config.yaml
model: "contrastive image-text model"
dataset: "larger renderings of crowded toy scenes"
train_examples: 22605
image_size: 64
crop_scale_min: 0.8
horizontal_flip: false
translate: 0.06
color_jitter: 0.2
cutout: 0.4
tokenizer: "word"
vocab_size: 62
loss: "softmax"
embed_dim: 256
encoder_arch: "mobilenet_v2"
encoder_norm: "groupnorm"
encoder_activation: "relu6"
encoder_weight_standardization: true
encoder_depths: [3, 3, 3]
encoder_kernel_size: 3
encoder_stem: "single"
encoder_expansion: 4
encoder_widths: [24, 48, 96]
text_encoder_causal: false
text_encoder_width: 128
text_encoder_layers: 8
text_encoder_norm: "rmsnorm"
text_encoder_norm_position: "pre"
text_encoder_activation: "swiglu"
text_encoder_mlp_ratio: 3
text_encoder_head_dim: 64
text_encoder_fused_qkv: false
text_encoder_bias: "none"
text_encoder_qk_norm: false
text_encoder_parallel_block: false
text_encoder_inner_norm: false
text_encoder_drop_path: 0.1
text_encoder_positions: "learned"
init: "torch_default"
residual_init: "zero_last"
optimizer: "muon"
muon_scale: "match_rms_adamw"
lr: 0.0042
momentum: 0.9
nesterov: true
orthogonalizer: "newton_schulz_5"
adamw_lr_other_params: 0.002
grad_clip: 0.5
steps: 7600
batch_size: 256
epochs: 86.1
lr_schedule: "linear"
final_lr_fraction: 0.05
warmup_steps: 220
weight_decay: 0.2
adamw_weight_decay_other_params: 0.05
Rows from block 5 of the image encoder of a small contrastive image-text model, named by matrix and row number. Rows with one number belong to one channel. Each number is 128 + 24 x the weight over its row's rms, rounded and kept within 0 to 255. All counts start at 0. After the name is the row's rms in percent of the matrix's.
After each channel's rows are labels from the 100 images, of 14848, where the channel reaches its highest value: "peak at" is the part of the image that holds the peak; "strongest on" is what is common among them. Only what is clearly more common there than usual is listed. The data: larger renderings of crowded toy scenes.
# convs0: expand pointwise conv (encoder.blocks.5.convs.0.weight, 192x48x1x1, standardized in use), inputs 0-47
# convs1: depthwise 3x3 conv (encoder.blocks.5.convs.1.weight, 192x1x3x3, trained with AdamW), a 3x3 kernel
# convs2: project pointwise conv (encoder.blocks.5.convs.2.weight, 48x192x1x1, standardized in use, transposed), outputs 0-47

convs0.108 077 [130 158 118 130  97 117 127 157 150 100 122 120 151 144 117 127  99  93 117 148 103  98 143 152 122  99 144 124 152 154 132 173 174 117 161 121 151 109  97 131 143 147 116 159  72  73 129 120]
convs1.108 086 [156 147  99 120 147 117 137 159  87]
convs2.108 074 [108 136 139  95 129 153 133  94 131 185 123 127 137 132 134 105 113 118  76 133 141 139 143 125 130 117 124 107 128  89 158  94 130 138 184 111 139 151 104  87  89 113 108  73 151 130 116 118]
peak at: middle right
strongest on: count: two

convs0.74 101 [112 111 164 128 120 131 174 108  87  93 117 103 124 123 128 145 113 193 124 122 110 130 110 116 105 107 107 145 175 160 166 125 156 149 123 119 145 153 142 114 128  79 104 171 125 125 120 131]
convs1.74 072 [118 164 136 106  97 166 131 156 131]
convs2.74 105 [116  82 108 115 132 143 130 135 151 149 131 131 123 106 148 127 151 114 164 115 130  83  91 130  85 164 112  96 130  99 143 143 103  91  85 148 112 118 140 126 147 118 105 162 103 167 115 173]
peak at: middle left
strongest on: count: two

convs0.106 109 [143 102  79 107 112 119 139 147 166 114 112 134 165 113 102  99 138 140 105 117 142 113 135 127 204 154 105  95 114 116 149 148 148 153 107 126 124 184 111 116 142 146 111 102 107 143 129 137]
convs1.106 098 [107 152 135 108 104 155 152 163 154]
convs2.106 098 [135  96 145 153 136 122 105 153 165 131 106 126 175 131 113 162 136 162 125 121 168 150 113 164 157  76 142 177 133 102 126 140 100 135 147 106 130 132 155 110 154 136 152 115 115  83 120 103]
peak at: middle right
strongest on: count: two

convs0.33 084 [101 130 124 126 168 130 141 108 135 138 126 126  70 150 140 117 149 133 131 141 127  99 115 109  88 107 136 159 109 147 110 172 151 129 137 137 100 137 142 126 111 133 106 184  81 101 103 184]
convs1.33 089 [110 119 168  96 160 125 120  96 121]
convs2.33 090 [124 108 106 167 128 105 126 136 165  81 119  73  97  83 119 121 157 154 128  90 129 119 130 107  69 122 119  93 138 105 159 111 134 140  95 116 138 129 113 107 147 138 115 159 135 148 126 143]
peak at: bottom centre
strongest on: count: two

convs0.40 072 [110 158 129 147 126 120 162 173 101 158  95 132 157 110 146 114  98 140 119  75 158 169 145 174 135 134 130  97 135 103  87 138 117  96 137 115 129 146 107 116 144  91 121 150 146 135  94 126]
convs1.40 108 [157 111 132 115 156 134  98  82 135]
convs2.40 070 [121 141 119  87 148 123 127 167 117 121 183  95 139 114 188 142  85  98 113 146 150 115 149 162 161 109 128 173  95 136 115  96 145 124 144  98 143 146 108 110 126 138 136 135 133 146 138 154]
peak at: centre
strongest on: count: two; airplane

convs0.60 112 [110 119 130 118 158  82 167 153 108 139  95 125 106 154  90 132 163  85 126 113 158 121 142 128 155 189 149 134 110 164 114 121 122 140 112 110 127 128  95 123 120 132  92 121 115 163 116 170]
convs1.60 104 [150 158 128 113 145  93 116  89 150]
convs2.60 097 [151 123 132 124 130 129  93 123  89 111 129 103  96 106 121  82 161 106 145 114 100  99 159 113 139  97 133 140 177 105 113  99 117 109 171 121 118  93 131 115 102  78 109 120 166 152 130 133]
peak at: middle right
strongest on: count: two

convs0.28 100 [123 102 124 149 140 107 104  95 132 177  85 123 157 134 128 132 118 167 136  84 121 111 145 130 107 103 177  81 126 153 172 106 135 116 156 124 113 148 150 115 122 137 141 160 138  94 113 159]
convs1.28 117 [126 158  91 119 153  83 134 114 126]
convs2.28 102 [101 106 175 106 109 106 102 136 128 152 124 127 156 144 111 145 129 160 116  70 125 147 157 100 121 136  89 108  92 166 150 104 142 126 178 136 130 146 128 119 135 132 132  95 116 124 152  78]
peak at: middle right
strongest on: count: two

convs0.150 105 [132 116 130 119 126 111 116 103 125 147 126 112 146 128 135 168 138 183 159 116 145  70 117  77 115 143 135 148  81 126 124 164 139 129 106 138 158 120 134 134 110  95  93 193 143 132 120 134]
convs1.150 097 [154 157 128 130 155 133 106  84 108]
convs2.150 108 [110  81 121 139 117  92 122 125 140 153 120 115  95 102 146 126 176 159 167 153 155 133 130 185 120 145 122 138  95 148 151 106 106 117 105 141  80 135 130 147 164 137 159 147 153 150 141 120]
peak at: top centre
strongest on: count: two

convs0.121 054 [121 172 106 125 160 117 113 143 129  94 113 125 104 152 137 136  78 141 156 164 142 145 167 131 160  91 131 113 137 131  91 150  90 152 155 111 121 156 126  85 123  92  90 119 135 123 102 138]
convs1.121 089 [122 115 101 163  86 106 150 117 116]
convs2.121 054 [126 131  98 145 125 132 137 149 127 121 159 131  96 131 115 166 129 139  92 136 118 137 157 107 136 145  83 198 110 113 141 111  98 128  94 124 111 180 138 120 172 169 124 114 118 102 138  97]
peak at: middle right; centre
strongest on: count: two

convs0.139 094 [138  99 102 105 119 107 124 133 151 144 107  92 143 104 125 135 160 126  92 140 118 149 112 143 134 136 127  90 141 157 205  63 135  95 122 150 143 147 159 123 148 146 130 150 135  99 120 121]
convs1.139 097 [ 75 172 128 112 132 129 120 137 122]
convs2.139 090 [110 150 142 120 127 168  98 130 121 111 121 164 181 133 123 140 133 128  98 109 116 146 110 101 123 109  75  97  91 108 115 143  89 150 140 182 130 173 141 119 122  90 113 123 120 120 110 102]
peak at: middle right; centre
strongest on: count: two; pine

convs0.6 065 [116  94 117 126  71 108 130 108 116 178 120 143 147 161 160 179 162 122 144 122 159 123 117 159 115  75 164 126 124 143 107 104 132 149 150 123  95 139 140 126 112 121 106 158 112 101 135 136]
convs1.6 092 [ 99  92 128 131 131  96 138 129 172]
convs2.6 064 [154 145 115 162 114  92 130 124  89 136  78 154 132 115 158  86 141 119 110 155 161  85 157 103 122 116 126 139 141 179 133 129  86 124 114 131 135 157  87 128 159 163 137 124 113 121 121 145]
peak at: top centre
strongest on: count: two

convs0.65 107 [161 178 126 139  94 151  83 111  73 127 132 147 163 115 128 161 138 129 130 123 134 134 156 108 160 110 149 122 117 141 104 150 118 122  75 138 123 109 150 155  96 137 105 106 119 118 175 107]
convs1.65 080 [112  89 122 113 131 114 128 182 119]
convs2.65 112 [125 123 111 149 128 128  94 159 129 119 149 111  97 124 161 164 115 161 172 145 150 142  97 169 129 147 103 171 109 150 101 146 100 119 114 153 100 139  93  92 146 139 142 178 114 123 147 113]
peak at: middle right
strongest on: count: two

convs0.182 115 [114 115 106 142  95 106 119 115 101 128 141 143 168 175  98 146 123  86 152  88 130 141 139 133 162 118 138 135 120 158 138 125 150 101 105 133 128 143 124 130 135 115 146  82  64 138 178 152]
convs1.182 077 [ 99 123 138 129 175 148 152 148 103]
convs2.182 090 [128  89 116 129 155 121 110 107 113  75 143  71 139 126 156 141 154 183 145 121 148 139 130 163 152 171 101 139 104 126 145 132 138 127 151 174 109 146 161 128 131 111 115 129 138  95 143 107]
peak at: centre
strongest on: count: two

convs0.56 087 [162 107 118 132 116  90 145 150 136 145 128 116 108 125 101 143 104 111 149 146 140 171 161 104 127 112  77 123 127 131 145 168 116  95 129  74 161 165 148 112 149 151 145 142  80 133 138 111]
convs1.56 075 [140  93 128 127 102 125 114 181 121]
convs2.56 085 [144 106 153 141 144 126 115 153 130 166 161 182 154 121 142 139  99  84 136 156 138 123 131 115 165 118 157 131 136 162 100 120 133 148 108  95 155 102 117  88 112 109  98 102 178 105 124 121]
peak at: middle left; middle right
strongest on: count: two

convs0.86 083 [117 116 167 175 117 113 127 100 103 104 105 110 125 111 150 142 118 110 119 126 138 179 137 141  99 132 147 104 105 108 128 192  95 120  94 185 136 103 129 140 141 122 137 119 118 146 133 173]
convs1.86 120 [103 155 109 147  91 147 156 115 108]
convs2.86 077 [151 101 148 124 113  96 115 129  78 155 109 120 110 110 123 133 152 145 131 123 144  98 157 100 140 143 135  97  68  91 111  97 104 177 131 113 124 164 127 112 142 165 129 146 167 131 134 100]
peak at: middle right
strongest on: count: two

convs0.159 090 [175 135 169 113 147 177 129 130 103 126 108 126 135 159 107 104 165 134  92 137 119 114 118 121 135 103 104 172 141  98 119 155 104 135 160 122 102 104  87 125 143 125 132 164 152 138 128  78]
convs1.159 087 [126 142 141 160  87 150 165 132 144]
convs2.159 103 [ 53 130 145 113  94 170 161  93 173 117 112 139 128 120 174 132 110 145 149 137 144 149 131 141 122 141 124 100 109 121 118 122 162 110 121  98 138 124 112 144  92 100 135 150  96 122 141 162]
peak at: middle right
strongest on: count: two

convs0.11 118 [140 153  91 101 142 151 130 115 135  93  71 142 139 120 106 135 112 137 174 165 162 153 105 140 118 102 128 126 137 104 118  77 116 129 114 135  93 133 156 140 120 133 174 140 134 103 109 171]
convs1.11 098 [152 138  77 129 133 110  92 124 141]
convs2.11 113 [125 101 145  97 160 126 103 129 142 114 163 112  98 164  97 130 126 178 121  99 113 108 100 118 140  76 127 117  97 105 113 180 119 158  75 124 107 117 147 135 145 153 129 108 119 108 132 133]
peak at: middle right
strongest on: count: two

convs0.46 095 [ 98 115 134 118 145 169 159 121 127 130 111 134 119 104 106 121 190 144 134 163 104  76  76 132 112 157 137 116  87 126 127 111 168 122 156 157 105 132 133 145 125  98 135 112 138 131 132 171]
convs1.46 103 [154 168 149 133 111 101  97 107 122]
convs2.46 093 [135 144 159 169 126 172 115 132  96 103 102  97 160 102 165 110 158 110 127 143  68 154 126 157 134 127 118 107  87  97 107 123 110 135 112 138 144  81 115 112 120 150 142 116 121 145 131 158]
peak at: middle right
strongest on: count: two

convs0.19 133 [138 141 133 177 122 121 135 130 132 125 144  94 132 159 128 133 134 188 131 152 137 140 108  64 166 101 175 152 102 106 143 109 119 122 106 118 137 133 115 115  84 125 169 116  98 115 126 102]
convs1.19 112 [112 156 107 134 157 158 151 165 124]
convs2.19 117 [131 167 169 123 150 111 150 113 102 130 129 161 130 130 143 110  97  87 118  85 146 112 169 122 141 103 157 133 127 119 126 133 142 148 136  77  93 124 141  99 118 148  91  85 146 158  95 149]
peak at: top left
strongest on: count: two

convs0.36 067 [140 138 162  91 134 153 112 136 135 115 113 137  83 131 102  91 113 152 140  92 175 114 116 146 120 151 120 114 138 164 143 151 114 138 171 111 115 126 104 140  91 165  93 159  98  97 118 161]
convs1.36 096 [157  82 150 116 111 134 154 102 124]
convs2.36 079 [106 131  87 115 123 130 116 148 108 134 149 141 138 110 155 122 128 112 148 126 175 125 140 114 134 127 155 123  73 133  97 115 109 162 143 186  86 162 148 164 178 109 157 131 144 104 131 121]
peak at: centre
strongest on: count: two

convs0.160 077 [148 106  98  75 138 142 118 159 150 134 109 114 156 139 119 138 107 121  74 120 115 161 126 117 164 163 120 112 167  98 129 165 150 149 154 149 128 138 136  93 127 126 132 100  71 152 129 121]
convs1.160 075 [169 126 158 134  90 148 149 117 141]
convs2.160 090 [125 120 110 118 125 106 161 150 132 123 112 142 172 155 169 147 101 130 106  87 143 142 114 131 125 121 131 133 130 131 120 174 104 153 146 127 105 110 139  90 143 171 130 118 129  77  97 195]
peak at: middle right
strongest on: count: two

convs0.91 085 [132  94 116 100 105 145 125  97 156 140 137 152 143 101 147 126 124 105 150 152 158 178 135 169 150 106 138 138 128  73 130 144 127  63 130 152 136 114 136 128 130 128 151  71 125 107 145 118]
convs1.91 091 [ 94 152 145  98 112 165 126 101 125]
convs2.91 083 [138 140 134  99 135 145 158 104 134 130 125  95 112 156 161 149 127 101 115  93 118 177 179  93 118 130 111 142 123 110 125 155 189 143 171 119  99 159  99 165 126 124 117 116 125 105 125 115]
peak at: centre
strongest on: count: two

convs0.112 127 [159 138 159 140 152 120 111 124 112 141 111 117 124 161 139 124 177 155 119 152 111 159 124  61 122 140 125 141 129  98 141 119 146 136  88 125 148 115 157  57 121 119 135  95  99 154 113 138]
convs1.112 091 [138 171 128 126 152 120  87 159 127]
convs2.112 108 [128 160 149 119 157 135 157  88 116 112 101 131 126 130 123 117 104  90 144 131 155 140 132 136 171 127 125 102 157 126  98 145 144 133 155  96 123  95 131 149  79 118  60  76 115 127 132 131]
peak at: top left
strongest on: count: two